Weights of a small image captioner.
Model: 4.29M parameters, encoder depths [3, 6, 3], encoder widths [16, 32, 64], decoder width 192.
Data: 122500 training examples, 5.9 epochs.
Rows from block 2 of the text decoder, named by matrix and row number. Rows with one number belong to one neuron. Each number is 128 + 24 x the weight over its row's rms, rounded and kept within 0 to 255. All counts start at 0. Numbers have three digits each. After the name is the row's rms in percent of the matrix's.
# fc1: MLP up (decoder.blocks.2.mlp.fc1.weight, 1152x192), inputs 0-95
# fc2: MLP down (decoder.blocks.2.mlp.fc2.weight, 192x1152, transposed), outputs 0-95
fc1.480 098:141124104115162132116111124133118146158151113114146150138096124111124112129151166101135156120111138101154166124148176137113140148146123124155146150135104125126151141118127112123192140106111106119161117101163140119124168134161185139057115106138116131152119142185106120121095128177133171135
fc1.481 098:108115152107093165130113129112125119131124108128074123160154111097112162126106111127107126116138171122110131153122098068103151147157119119098158122150110138135154156154118125163104111130133119119134120143117135077103127111152147081116102150149083115090138096127088152109125134081125156116
fc1.482 098:152103139133107149133140141137157133106146145119172161108121153094107103135127139154096139130143119115149148125109147145101116171110118127129156127180102077111154126126149113161118115136154099146104165154151087120172126141127127182133096101117114122129105137135141126138132119126129117114
fc1.483 103:114090109122107130096106087110104129154144128131094121182159143105145115166097157161140140119105104129121119148127167151129127128129165100132107114146140111149126102113130151161100143137131126140118101096130126127126135103107117120142121142111100137119176116119114154095171126162143143115
fc1.484 098:156137147150119149140153138147103140119114120129161161110112112195106133139125092177167093137138134166106152152175130156100129116163156139081164115174116074127123133093139103126152180160112139107108113126114120100094127119146122083111119108098100158146113119146165165122086104097098104081
fc1.485 108:145128100148106106180160151140101141103118126152112095129113115122134113126099153145118129132139137088145133087158115117143149138105131136148116112114100133105142139119146103120111119164085131143124137121127170155127137101110132162159126130086125120134145138162110051144173062138140154100
fc1.486 100:142143110125165139114154129142130132144134166092138107109119122090164153117115092131114106078106180135078167138107136125110130090092073140100142147117175133132150128144151136105153080176167107108137089115164132131098144123118119135126131109129098078076116099138133123143110138135152147117
fc1.487 102:160148154107109138142067107095106146125092095145158102097129079157070111143111160111172099136142144169105111142091098134123111143124158172155144124138158149104158124125159131117095102132176126129144149093161113138092142163127102128126102130110145122121131150098161117112114096131146148154
fc1.488 103:107128135096123145125158144126158148100115127132143106113114133148112164132133143088115163113135107104088112164154177124071102098102118113120116168121108135103120122098135130134121104147089164139121132110138151123117152133139083131141120150079093124104099130152127117102123146141101128123
fc1.489 093:109111121142145141142147140120094141113173148119142111142153102092106169126108137115113160117108145136111118110151089091089147126129159142146129115117116130115136144145115133163137135122106126146105081114105188094161117132163124144139144119127117151119134103110076094147118114092125125115
fc1.490 099:115131115110132140067131136109116113142139145146134120157169118150120186131162107098121129153148140153131151144120134117161144077112117162135101164175122130124152167187106123153153158107143135122114149115129146099131146103138122139123090111121155123094114128097140108107070165135091131174
fc1.491 088:125113137115172101116150112112138105143132106131100099168151128110111130102129164097090134177131103118118122126136101130118089140148133137140090121129146144111153127129146106117094091139099128122119117131091140126161138121108147097183092097109137131149125142112119181131145150119162140149
fc1.492 102:104132112142142142179136121114140096134111143144072127119139057151111113137148156122147138104163165136139134103146183101146174175072133128164110130113136153134129162163101160160107129113154124123132135119124130185137120149130123135136126145152111129105117139139114111137128110132174124130
fc1.493 091:095102102093099155070129158160096126146133157123184107134101159088142132159209159131136143140121096132158127136119128163136132136155102140140134148149099130116111152149149140122111108127105183152090165135101141173120171115135148144121107082134125177135173102136155123130141163136181153143
fc1.494 100:125131113088166164127148088117170154142146145125140144132135159122146079149125141135125142149098088130123118138143121117130097119148133170143128108124204079149136142114105132157158173140097158135142164101098151126172144112120120081125104113146115142141140113103109152152129181125110129083
fc1.495 091:169118115153072128155148172107134127108113125123134144118128128098145097168149133126128122121159134114091126124115125121102070152110140136123133141128133137115136101137067173143127125100139086085156126108172136176141133161112123079099138120134103066088095143131126120174104081102126139145
fc1.496 095:148130139103149143092113141082119103154151124171146092124137087134137120161161147173161129156114130097104128110137127124146121125134115154144102111158140103088123097140169149146128150099139109148177102126122120100113114121114118135109170159153140127130091081164137178100133090112133133143
fc1.497 096:134112114115111101118142135105166129145125134096152117114115217158158115100111130121123134135119125103133096128137094105123138133138096145162060159152124148125144129124092136141130127126149135148151066166142146141111117145144133113117109127175126129117144143122149170120141146158109138104
fc1.498 103:116147173145160141121118110162103142157134110090109144148120122165147116140142152161120116130081100137105121130091121161143113124103077095151065127145160102129094128119168134110135108116129133122159150137101156150109133140093173152146100117110115113134123070119083141122104163124123184120
fc1.499 099:129131103150121118117164118131184126108101107106089146114121127125114120096124159187160135110118138111136140178090142125199091185116109144145131105163099130141136165129131135144131147151146080125077127137115137115165115119102112134127127123105100180129171125097128083124158107122129103102
fc1.500 091:172127163117144131137127122114153138130127157129107146152146148096053131117183121119121095145128157102102117137132191108141140085125110154160168124170113116150157098125128136106137141164131183115136176169114157123128179092099127128134104142142129144109159116131153113160156141123115131114
fc1.501 102:151102140089092126166119139055161154123149104126147154086113073129140101104080089140108104138134117130188103141067155136111112138133140101133125119139135109155157148152123115156160140126139140130128140130148152090155146115101129163151128123128175076133184120134138100122137085124111126145
fc1.502 112:081115121071090116099118161102135108127132146102057124135115110116132159155171134147126130075109111109112126148143132142136118129149139090125108105124159128140072134117111128167096138110146129153124111101147140142158126104119149094133125140101056103150115113156110101130073076142130139152
fc1.503 108:114092133147105142076159107124141107172118102117117178140092086134137152144133128095169165149144168176148129109152121147142127129103107120148140077113148177106168117111150141148176081116140116140143098119119112100133161106109121152127130138046125131150153094134133142119118102105134155069
fc1.504 097:166113132169128116174141129118133152101157114144128098168098130140115108119173119164116103128154145189181139109108119114119127131130074109129106094144110122190157140137135113170111095137136130117114122102119121102126123108130109130158124114157145099181134148104144139139111177147172081126
fc1.505 102:140156141152128169098117126112096190187123117113099143144114108099114164126115091142131117138139139100183128137119096116126129160134145110133121097151114199154115109110091118148120136143106143134134123144127099120162131141141140096111135199141153119153134124133139174118129126128124114169
fc1.506 100:104108110100084137127124116119178119100109124123125140119105132095121093127157085147095153112178147150119093106169143148141120131131109133145142111121158119133157167162113104146121141180103098121153138131093174133154137130105115122131134139117090151135134111084137145126089115158137112134
fc1.507 095:123152146107129148150135072159118138131082138122115113135108104122138132107174124109154169093135139106122104145138139135130136143135134133126154153094137135139136139132147111123178118146111129133136142162121092127097117130095086117187118156099124117108105133151063154103159096149142161099
fc1.508 098:113104112116181101064111102127118104140137128135150134134152114130111123162125089158101110115116079105138119158103114116121135114166135157168114139163131132138134117140112164160096105115166086146155139154121143145129111164139115137157098139086131161138137114131111144135164168100121158139
fc1.509 099:100141130108097155101119152121110095106133080141168160136131116111147113135114102115143118132188138109139125162101144083132111130134112158133146126105147155121107115159151104144140165123133129111142099119137160102149136122151154099112125129160170100140101132119147131160158117136091192105
fc1.510 100:106168136091169085139102109126113150137137152141191161080122160150159150115132104068109123141128063146141129101135135128135147141111106092141117142104135127121110161122100133176123112136126136110124124101151114097158151092116083138106146123141163111126156163096109163126139115132121067101
fc1.511 098:114093149132130105155132148143148174136140144128079147071144169153155116168120112142167127152166090137117133117118112122137158115178156146131111077114101164159116133105173110129101129081146149112125165122092143155132112132148120108136136117131109146167106109139098114125089116093174135118
fc1.512 098:073111091121150185134125162133138156103105130133085127144134143119123136148101120190124140182130077127149131117114163144134121111117107148139131126074135154137182121108149154150091137100124156122129151113150084144132132120142073136104129126093118149149170092132121085159126110123127138133
fc1.513 096:143092124123103126163157204101109126128120148094098139143113109091128135156140132139153120103110132119115112106099093168142152125129106122135095123130107166081206126128162130120076111120112124129156156096139162166163137100075136128115120124082122159137111128149200120134126117128126128148
fc1.514 099:144121103131152125167113117146169124133171109149138145125147113145116126135130096109098149109074137119159184147119116132102091097131131156109160140167154162126128114133157102089149154128101106087149158134083123100127152148144148185150132127125122121135118145151128135144057123089118125103
fc1.515 101:148116148072101161093121126095099157147106121141140125094150129143129161124136152164141098049095121117112118131130110122130132185134156123105115110126105154163134120105097129098102120130134166103093068092133109110083118187133129122110127133137093141156121150143121124125099112127152156079
fc1.516 089:143093120124157105116083124104153151130154134134102084114127167150119116113142112144167122131111140162117115116119162131088135133109090132102180127162137113151123111101119110172159133119098132121144097106141085123138157107099171146117134170121129080136155147125117148162119124142151116094
fc1.517 104:135122176079123117152130133139157103116083136141152115140107156149157149097134124170130097149157147122116126107113128189137135123119051165083106142147150110128102143098124125135098087092135097103104146093090126098134136127163142122153118114144148126155099126100124086134102140130158117140
fc1.518 098:155097131121138115105119127149129125090134139144170113108106133126143135142123116124166098140131157131123155137099112157119153118125100159088152122106139126145151140184053124136128145077090137085104192128120125132133137103093136115097097090137103136133147113122092111130122123112129135134
fc1.519 108:118128127101101150126145172138132120154103112107112081151108117129125117165155128121055111104117138145129137161106150162135153111152094132105115101120065143135121119136141092127153085158118136162182137146140149129108142113119130132139108147122104095102108157151112152121142172148167146099
fc1.520 100:060111114141130083174115114127155120148148119111153115125133126115096106084120140093149158138107142167160118124172077104114121127109133101152098140152139154142096163144133096084124097133130131153122153168174145140120137068132091109095152117082160146158154104114125110184126137140153131089
fc1.521 105:129124114117148123118130132181175210119138101122148083120120147133132162140153144084077083080111129140136098146090111166136129135115153121153126108123077127091166169124091146102128095170131149135143097131113150153133111131132157130132157104065164103142125124126102095125136088107143120128
fc1.522 094:116127177101103160135110138140144103135147138100148118136164171069142173161125095129152129103081134153121123162112089095167110108115131066153122150150175149137131122104128188128147108140167113149110139140129151117124128102136077127133085090159138086152147124140154128108153139101131124135
fc1.523 098:139148168157121109107131133151129097124095119080118143131119138140129146104161164158171136108088136145168108186119149113113123149143150113151139092129147125111101139147101124141155080107127162153106137145106150121104137134118135129134109093129115153132071109151147163173115133124119158126
fc1.524 104:160079112125134128179094173158164123134171104133105131117120101116114096075143182116074092091113088127115140116125148142078152151136129164134118087140150106130172144136086103128135114124149119145120079082111089115129131131119106112143121120142108122162118138138125143094146110159115119135
fc1.525 097:158104121133104131095116136123105115099128135165065104165144153172090137134123124094149082094160121128146146097147133150155120140134151145059142119079116137078123147061118110152123120123131093163113131125141101100119150115114156122124162146144147114120087103129123137142131109116118126150
fc1.526 098:111112116143173166167106169149147109102155159137141094162129133105123162169127188114119128102173120149111115146132146095128141127121122141157134153170138138096145111155093139161125138100154113179081100114110085123129145137119128124179112145141122122105129156138171129161116122176185092118
fc1.527 092:159131106171125129158100132112126148133115143123132100116133141148115178135140141082116102129189140129121137142107085112115123107125091098104150118146127160164106138194170119096151079105150116141067093133120126173148168096109129129166109142129148117120108134104118195138156124143138105139
fc1.528 102:140083083136100135138095124126131108164091128145137100133196100135113119135152158134144145144131119142077139127109111194149134153139146158123133113162166128108130079153124130126148156094138123110120157083110163096079115113105158123109119150160148113162115123133130165123134158127134140165
fc1.529 110:116136131160146111138172102123121102119117144146168117116139125134122155117167142104097152158144114141097147104144176141089105131127147144117159092161132164092174081143166138099129134132131145125142130115117103140126168198140146138153137113164152160131082135127149130135131116056103124152
fc1.530 096:107143139120117088132105127153130131153109114097095142120099103106094148167185144181145104183164135130114131121147166140153112144118111110123095116129179141149092128098148131148150145144110135159124113106128183122126137083130125119123143162128134164158148132137128112109112169171111154151
fc1.531 095:148120107159157112152186111130133168109101133083165091125126114138124111138143125140108121111139146136147121123173121171160157123096134132117130119143102145112103134132133131223141114170082161186090132122127135119133133157142140118097141099111159136137108130104135130103111123130110163137
fc1.532 094:161134076122123133128125166166133144173105105138110128128117145127111162121146126075188102070106142128103148122101122102145162134124167181135056170108157144085140086124078132143145155145125119154156142156073143108147136115124130136147096143115151116167106150090122146139084109146138108154
fc1.533 090:134125103114118114116142109160154146104113136126126130112137158152112113163133123126144112113162102107104120130136170125124160078138137135123108131113142057128168120096124111125090113108116094110119147167146120109143140143147091153129122104154144126099127137130145117114157050111119140115
fc1.534 101:084160100120085134134169095116135093087141134114075125147147063110120108112089117097139131126112101103158124166106104143111120113152136170133120103166121139130158112151140142150085110141167113140101099132131122116135109195136082151102150138094135120152132133093095049106086150136125115112
fc1.535 102:107112109107141133130095156141097163143122108149097147139164133105115166132154137122146116157168100117074105154142142092151120125088113155109183155115128120112105163143135155157151109116114136095155098145121110166072155109127172123091151134131102088142094145104076133081110108104103113141
fc1.536 093:115092185144100118105130067113134161163113159124146171154114120153084129124139105118106103103119100117154079091165151110182131091109114155115160160156119164129118118139136147123097141165112109127141110118137127129096150112147115135163121115166134129149167096102096129116146118118080126100
fc1.537 105:087113125087108134153129109135157125125131116151114120213163138160140108125116161150101128171117173128111152083128126090134154112168182135135109151162122126111161101101117145145127140118123083134162121136137132118122104093137120105087110109131111090140105128101108097124175113132129134115
fc1.538 092:121107120152123119135130131101129129145099120147159083117083154181121120146133117108127183137129086148145157122172095150126198146111158154130144142121129126131106127152119141113131153141152088127090096138124159123138140150128064127099144136144126082117099132144163119097137123142127071096
fc1.539 103:125117160128142116152084116108108124127125154083085086140096121106127194133159097130140137144135151098149115135149108097148127122143138156121136156158089128118169120117130129092064115142150132127131112130127145162118094131113158160165111156153131127106126147096146066169146121152156116120
fc1.540 103:146085108100132110132114161148092119134143116136129150136143128169138149123165144127121164122139122138135116170153165177083121144133124155121100110116119100133127145153119131132122088122097147101111112179114118180095144137132183143128146119084165110112102115159097107179142128146157131130
fc1.541 100:173168097087152137167157154137127122110127140134118119141107152125114118114165150136092111106146107125121123167134149150099118151140161160124109132117106189100103124093076147102141142066120138096122163094144151136112122059135108106118119148077129126148103112139090153152112146125082107125
fc1.542 109:108137111176143120118089155107147123152142097114113133115112158117139088123090073111145100118098122113138155143089138092165144096155126160065080120140188094161138124134148110105102130157128093152141092110147154139159091150143114139104112114116131104130116146114134105121130111102161111160
fc1.543 104:177105096130143132097144137146133077155150130092129124158135109151149117089122074123077113116145155133105182124117146135136100126138130097104163187108180121127117170129146145153134118093099144144136144145126130126116160096164135135097118074146128077131116139136178078159100093164144168127
fc1.544 104:167178143132136155123155103148077086106137128115165139128096119134108125116166152140130093136148147082122143098175075149119142122138091106100116115124186148156129165141184128135092137118125117086125123142133137128133149160156104116128109170174097109103161127120156125134150102135109151156
fc1.545 097:117148188135094113189127147147129131120132118127092152121109116117104158153163157182161118146098102094095130155128153101112106089185158112112138153139113114170131153130114157109175148148183175147173147174108095155156128132105134129107101123168123123138132157122110112135121097151133102134
fc1.546 104:122087165114130118111117138127107154128115168136155157165155141136144116173164168137179138168153173100103178122118148111158134123102135152141098152125150146122122116135105147135142118092153111125146135156131127141127123134122092130107099094154114100134137164134123163159146183162141143103
fc1.547 099:151148147101112124122172145134138113156143130139123099122137117116158152097082136144150102120129093130139112140098123133155119176104104148156152123141123129124143172155126130092106192118134105133127115107128125090118131101122099104139108144078123127129130122144109114117147097147090121103
fc2.480 091:097118110119093110127122154164146116119139129121122145108140143132143181113131151099113118167139123144120127116086154149118155125142134137165122144144138104115112111184150137127097134192136140140101111138142184124099150130112138151119136130111137113125118156115147130160077102100115114164
fc2.481 098:114117122124137142132138137123131135102131112126104154108093095153151105091162124157142156129106132109102108144135088165128122132178167138144152151112139116130157143141120078100118096150177140156138140119117137147134131122181153124124082157121160088114155114114102137155083142180133084123
fc2.482 102:100153147098090118127121145126159133120155118131106102127092121162166118152125102134132153148120111142118115104103148143082097092170106148091135134183147131099174139143108110120140135129117121103163158140088150161172105101107116128124125111104119136152075142146125130146108095141116158080
fc2.483 113:107130100094131105150128102155098130127137141140074138097135137123111162101166118161153145119128139123099144093129107158178131108117139095167143140111137127158151114132100140106101117141146128139130139125104127101152136134177106200144121124111107166126142121099135143162115174106069113160
fc2.484 112:163119136085157145126090118107096147137115112082112166124101154155116163133139121132163113151179110126160135104130161134100157142101172118143119103090097099158129157101131128143064123131135158180101144161128128095149142135161136114106101109109129143127128134120119107112137115146124140157
fc2.485 105:143125124129071120074126146126132102163159104119107086140119125127128134087112134129156166136075121125106117189114133138148079133120128148155132094141126122110135095159202122152117151113080162138134131150166145147133082124157128114159093137152118153126163134110089113097143096101160134126
fc2.486 109:119138085137119088134099096132123097123126133150133104159168118119136125128120100112169132097146111187108112138161101099162151097097172125130121151147141140148062169125103132134099134137147138110095109115133126119082147160075153115159138118140129158119154113126140109129123136130129135115
fc2.487 103:155160157130121153123112104147120180155120126109108113087169144124123117098125123118111176147113107134115144101112167141112127119112082085128126074130153157103124127134162131081124115136127138117107186091142107142132088117155170197138117167084162148139141101146149145134115101125141127132
fc2.488 102:187123117127082111101123133122144114160159113140116141121116132132149153108118154164162081113084135121128131138140117099079151116078130088139087125102139128144181135123139145113162071130123078145134114113127143145156125118117095122126145137177112109103179099149136132158120116157105119154
fc2.489 102:156132151116120097087104098121123107098116123091157179099128150122138140135114150099159130166128103140111122123136146099083160163150125128124148136133134126123130147088128118127115122140155130166143131101119127117150115111126117137098088121091149108141117120147175141110118153108140120155
fc2.490 099:102112089138095130144124119127136086141103118148127162133150103087110131125101163115140125096108139155148128154168098106151110135118102141139135087088181128127101141167113072101122129117142149165104141140095142138128106119142100125139133132134093147106169118115160080125149111125098111165
fc2.491 100:131113127142104136103157145126098104139107111153185124152121144135123104134142104125125132141132114122117097112158078120085102123154103159118136147128184115135112109109118124170122117137119082129130151145161103110080097139127115176160124140119099161088107149102144110118152149133107188084
fc2.492 110:115103143147128128121097133116107150128136096121126165142093167175109179131157116125086117110098113143135139098151133114156127103137140154135113087095141107116128069151123114125157145120091139104102133115117161150165144134107136170133144110165154141109143203097121109131123137166098155080
fc2.493 101:153152159126120121158077111101120106146142070147120196116127137140100167102121116132130157124136097170146094108138116151076112130134142079111146140165109123110073112126136100136129147074111148100118122143153132081136118147069120134157135180164137167144152139103136126090159121114134134115
fc2.494 101:134115143096136134143164149138107105168160170121111126116160120098131184155144126120127106150110140135147108109181123141154127151149139113158177142128137138159111163114148069123165084096115128078146170135124134123089092130102156105152109138116159130143118163135094153105135117136138141175
fc2.495 102:107166094116116166110157091112151101140107151136124081126086080131179101149158127118125166142118135160115145120161128143133150080104099112131113134087086155089124080151148150078134130103123122149156148154144149114125103107130135139124140156139141144093124143095137152110117100094129145142
fc2.496 101:140122120168083094167117113166116129125133106116147096090120108144127156120133129162147122171132177144107191126109139096088143140130156129135145119136085131129139149180155161132164104132154118165099098116085120143130091105134125091138125112122148117172125107115134132118146098127108154119
fc2.497 101:142135126108132115137134150103115110123150118138106113153089085171084166122141123106112158135106055109161107111126077100139148108136148117148155129143112148140122115099125149116114100112157137173104079148168100158116089180157094123132098159140090129132123162126156142122146130126158127140
fc2.498 103:104126095131090156140150102114113087109098135113148153135121117100114079129178133157119120129088092141163089126136109114149117121130099101141163124129150115140147100099104121123081110118130111107100136155182164133117111123160143101143092134148140104113121114125120106138092086121118131162
fc2.499 105:085124072104081117140133069143134125060105124140157104141160167133147106083156118137150113124098145163116168119129148121166127089115155129104156142130158141100127115135156124089109176117124124126115096155125083134145185138180192108122133117112174111155109102160109139118152107119121141103
fc2.500 103:130126166101104134150127109101102160102139137093123162172153119140103111112163113125123130161162143102115108155153138087106106165161098133110133143108141155117127115086147128156102122145111104112097070130081137131136127151163087135139132160089090128170096128101194104098143107146141124107
fc2.501 103:105130150125140074128174144134078110134100151138081083111109139147109140143125163104086130127142137111085089175120106109120176143151129093138147116125133105144147175111126106100158096169080138127085137125149100153147096171156097138120115119136151126121152105144131120117120149130143096140
fc2.502 101:079081135112138107110110076122160139135072159124144109169093187104120093145123146144086122133138150103092110135124125108111151106134128148122148081156120143108163100119136099117156162141127136111146147097113093129126108172163105144113127098100150092092128105163139154139129114171087136163
fc2.503 098:093146123111119093115151119115102122151183121146115141171146132159084156149112148163177114130126124174134110138180134126105108114098158110135166073132102160147146148103101107150142137150110141111090145121127150119110072182130092163165148105184121124143151152114145155121127132160123116139
fc2.504 097:117125114117162113142102170156165128117145122123147124147076131138131103140078140150131129107105106147156105057140123142105155110122100117100155140105138094104163143111109102124114111124114119184133150087130171140112108077161087146086147130138105108122175120099123143124158096120128149146
fc2.505 085:118092119120142146135113146179108066097124108102115124136176104117145116139122096145115099113155191108124142109134090109151143160136140112125104164155163120138131178138158123152109100086138112170120132114149137149171139145136125142122133150124187121115133147127156109138118159115105153160
fc2.506 092:121144101145125156124075141188097160163090163131108138102119145131141121099095113170142125154164110106098133148124174103167140127157121113129110130121092137115132138132104114111122102147140118132133108143110085100176118148156162174141168052102122171102135140150155152112173118147167140106
fc2.507 101:151137147099172134114083121135067159136134157145099127131117125116127172124144128131129081100135108117156119144148125174109168113090104139162166121117141075156155146132074089150134130149151122128105162104127158129119135115131111161121123160139131111186132096122128163100093124120109147150
fc2.508 095:108114099115114098157084129134132093170162082162166100120105125117132086159117134149137116139138075134130114105117151141103126128116084127140089155112074117155177158103123161175124110117116161150158105164129134121146154101123150136124150097108114129132113153086134136133153117131156076109
fc2.509 108:114147098101148128115144149104089132104146098122127155116148134153133160081152110110111156136106086119064113134131111185090114100117109145102118115135132169132096135085115090118083181166165153167090151111111181113137124147125121137119121110149132143151165122130146127131102147166120110116
fc2.510 104:151124095095146125099101160157130146135095136106174126138099132146116171100108113121151146162161144113102136161120140168172113156154133099130116122080128119091118092074135107162146168130217114127116163136133121172163128138118108099113131105093138145143123105145138136094106145165123097107
fc2.511 105:194162111074142149112074151160122143096104109129180162101111099120091155172111138123156127177148171150104173113144134085124128128146124152115127100149091122134129095109115124100130179119127125077113109125144124135122082117172115134122135152139137107129145102129147137123185160112127109097
fc2.512 104:143130131098137159121063116135108134172119099124145134076140178190126138138134096137138138119177105105103173137127134123120091143121134128126132123113123132110148082184132146095144109146148126122123101134112095123151173161082151105121109116121116140114127107132094139122121092129162130137
fc2.513 096:110136164124156142200135109121147142121173093116114138123135121106162148116158093094137161149128149080135148137118159101124125146108128161127101115117132125107124105112100114133136120140135085120097087134127149081145136127147119130120106143124136131115112096124159148098128121104141184159
fc2.514 099:128165152165168105115099141149116162145166145146156130142124075093146143152114132123158135128140144135091130135139096104123114104160111096135119091143165164106148131149191107126089107095121176110128105171193099157148115159164087119160146127062146076141145109138154138131127138159132153141
fc2.515 096:101093115118129114175136151089189121139128119062127140106150137138119139147153123130133173127153140147150095149102118111135094153112093138136123124158115168108129129129125080117153145122115111112103106103143076131125164160113141130173099112119160127123126127123130129136103144097147134124
fc2.516 102:156072156078147145155129074157104138179078111138122157161099156121119091150151155129131127117155169105134139111128138142105149158146141170092127114114184111109106113109106136114101126104106135110113139107172191145105132140123168129103114095174119124126169123136128120167129176135129108148
fc2.517 094:123122127128122093160162107161112114113140136113154126090153127124128135106108122144161161133156130106092106130149103159140156091135114133175128111121107141138133138149117125166122154125140165101082136133098139142129112152102173129119120127121189191115163145151130149119119144090112135133
fc2.518 103:137146134124082084148132177121138106159163125125147118042139139143124123091152129062138136117142111115117183150075110106129106140145126139122125123127135131155134102108136114160113169150120120146150107152130116127107127107129134096135138183124122116141117127126079086127113141107148134166
fc2.519 111:124093119138129148111117090132153159099088127096098068158153131095126130130083145121166142093105160146141126105089080125099108154148114131118168131136187142142144149139141121164133074141122110197139091125155129092134140109146149125139127104166114141077135095107093123087153075111149161099
fc2.520 096:129085127124150113087126114155140124149131102116123119176137135127094127179064125117143124112105163122148087155134091096157169169093069126158139141112138133128167148110107129086141144099120151141071125124109108122105135124061138170153135152088168144128156119096157122148120116099130150156
fc2.521 096:164108124173148116124143142127121138159131147116114135139118137117140127095130114138125138121098152161096117119099130144105163140086082158152118086135165089165124155109144147123083119133124117134145102147130132162106112116148154121152147140111105151158157132160124125084162134147113137085
fc2.522 092:135125109135088169146104114117151155097138101134122141091137120118122076133162143166098153117101160146160154132120168134138093116155111108115138137119142143143104127103124164161118087079134152107134161114123136112101104148102126120140102136105129102138092143133148147146113128123167126128
fc2.523 100:150128110143185120142113125120143095166123097119114161107082142153145116169152105129153123153127135130172150101137130143132123098137132164136097108122113115118117101131176097163150100090129137118143130115140109146139129158142155143137122171143163120119089119126138126111134167131118129093
fc2.524 092:126139164138139138125123104090138112101160134146128118097124110120149139099119119118077130159126140108141140143135154139135106131134133155127187095148135163119141174102095083105131131132150145139097174126092133101144156130082138106083098096125093113209085100157141096120163118106100138083
fc2.525 090:144122151109131098153105132141100121134122129153106106155118125195160136145104115097138110114116132164168118101131095127147133132120054115155133132107087093131106122157144102155157111130154142078105085096162142147136132121142132167114140118092118100140135136107088091158144112171152090141
fc2.526 100:075113099103150102149111107144110127147136114167089154176136157080127149191107130158140148150122104136144105118112174159163107127133112108122099139122100099161104130120188114118150108150133156132150154119146128091102148113127141138157116146113136146102126155121112101134111148135081186151
fc2.527 103:151092131122140112133098146158166171149140100127124117134142109130092114129103112141133137155166136106158151151100115120107119122161109171120137125144093111133128141151102129142165149097129157139117174116120107129115121093127130107113149143083157126070093163101126113089127108124151128125
fc2.528 090:144106135107151097141163113094110133164151145155117133155121121113113118137169152106107142111143118104138136110136124128106119116125087131118128163106102133127132188138087127177116134113143133120134107121162075156115104158135135112147123116197082122097126113123129180137131147147089141121
fc2.529 104:128122131159081100140123144129182125115136147173131154082125110087109132119117102145100115128173144161115125108120174118145157141114157136142121144121127095132151166132100109143124104090162116090117102132133092181120141147103124135123156110097164117150118146095108176118157103110100137152
fc2.530 096:122144138100139096149165124130133143106105093112155138119138108114126133134127123132162109150126100129077110159129159137126167087145122089125145137123159138105098128150173100119170130126118089147158096153130142099129145129123113142127091113136114139161118118171116149143083126123083137139
fc2.531 099:072141111097115165100129147090143148118140121126094137156140125115140148123103133104118078133125119120125110159128106141138168106132139160160148106148122111157138087109125118168164106146119102108126109103144103147181127129111139125087107144174089147131149126097106141150100138159060074113
fc2.532 095:107130162114082147158104145153155138119150112147146128112148191121112154117142156150126101147114101139153150077140141135138095111106143155103093107090106126141094180119148137152133127112092130087110127147134168134118130219124126122144096083140127122130120139130122153061171137127138148173
fc2.533 104:103109146171089095127164104152136153148140116137120120106116137144092124135190146119147196125071117137140107146149121125133089136155079115158109135138115134161170144168106119119115094109120158109124124183138178144143121134119129118133139188122144115134090150164105143114116090143145127129
fc2.534 100:134127140140065143119134155128102112111116136153198079119136130155155164153140118116111144151141156128086164133094091139110121148105141134153095136137160106147133091108125139114136140138137112125108129146153152107122180101160110128171117111098105117116114141151146102110093157126090123147
fc2.535 102:108113134111129148118130099080109140166161171113121155120120153154145148129124152149124161104098125106164128102131074151191122132105139161115131135125147125142168172134141105146169159112070141094130128086123099131086112121139106148118146150123135148124169100120113159115144151127138179165
fc2.536 093:182095116141138114167080147162148099132158144106100148117159109133158150128147135092124145146111155142149174126115131119108075072135129176138150130079141146108139123167111098146127142053132120135129164085149125097111140105084132129129112121127132198159116148146068083143103151126116114140
fc2.537 095:139124117161160144098111140125110182204139113135170140075124115077131133115171157141085098133100135130140150109113143142127135137142114125129107181132125116125128105143145137118109123134112127132136126140151096145098135155146143093125142096137177186147141142103132116110137139117068097114
fc2.538 105:115128150089117121137139107122108056129137136153146142169118131134132130136128135133144121114146113124132103073161110129065101117122110104136125111163138115126144116151189083127154125136126124148118123108145126146144114143158130160130075148123094137118095121142096141149123153113089179174
fc2.539 099:165105110179130152141117154139177133094116136155154133154188146120123147113171158051166124121135158126110141130112120131116144104119122119115172108104139142107104130120137138094123121120130149138099113177128125158115144144097117095157094130121105147114101129163127152096106111135118135141
fc2.540 097:081128123111110085106133115153111110122175132144122159115126118095198101114106104179130117164120125087144131053119159135146100121127119149117117116107135129199107101130160134119118123137104124135120091163166165160110097136123145139142150119124131133143084150111159127156121102137107098124
fc2.541 109:127134083122156135170176130147115156124083158140123113159095080187133153095183112108123115145109087155134115101136145076082116089089116159153120154138120112133120171156144150074136132107148136147131118146149127121148126115118140153102159162132140137147129107138127158117131212132133123132
fc2.542 090:111119105164133114090122173132098092163173140153158113140156151143095117150121115184141125122113114124107162129132130159135139096148144142137137101099137144129197134129180150141138106124177097127110173108101128083125133128148108174102104144132100193125109155115152141098116166124122124195
fc2.543 097:137150150121112134079072124107157152104138110121107105141133144115117140101150138139134140141082143146130071095165095097154129117126100162100123118107094110142091124121142101147180165119113110171125160133119114158142114158092136126159118132136117077156110154135093102124126124130081145120
fc2.544 104:121158149177126141135155089145118116144174144139107120117147160134168112140109129119096192155113136097149146096156140113166164131150168181143148122116089145142170146124144131115118107109169171130133153121140119128110145134085066167145100131142149115119168141125104116141146121133078131111
fc2.545 104:159131152138112130125163117112098112103129121126072124110128155152113105132148152109099133143116140130161139114104104098119100141163141080161158113138133142142109131093072157111113165098092110122155109165116143159104120125176187110130149101108121123142138109155116116145102110129119146118
fc2.546 104:109133127106160103124123179144095141117081103108124114134131096166129184101130145141120134143119136139097102125152155131165089108116116161124145119127075147086144124170102108174111142151145168134135111177119136143145121161155127111137134130113149128147095119144120148161144138121115156123
fc2.547 097:124149139153097137094146133101146155111121152117161129173122135102143142111070121141108148116133144155101119106120113111086131152107128165158130142096161132149162132088169152143132124159144151056154136128099147136145112141153113082146121110150181178103133089139130129119104131134164100134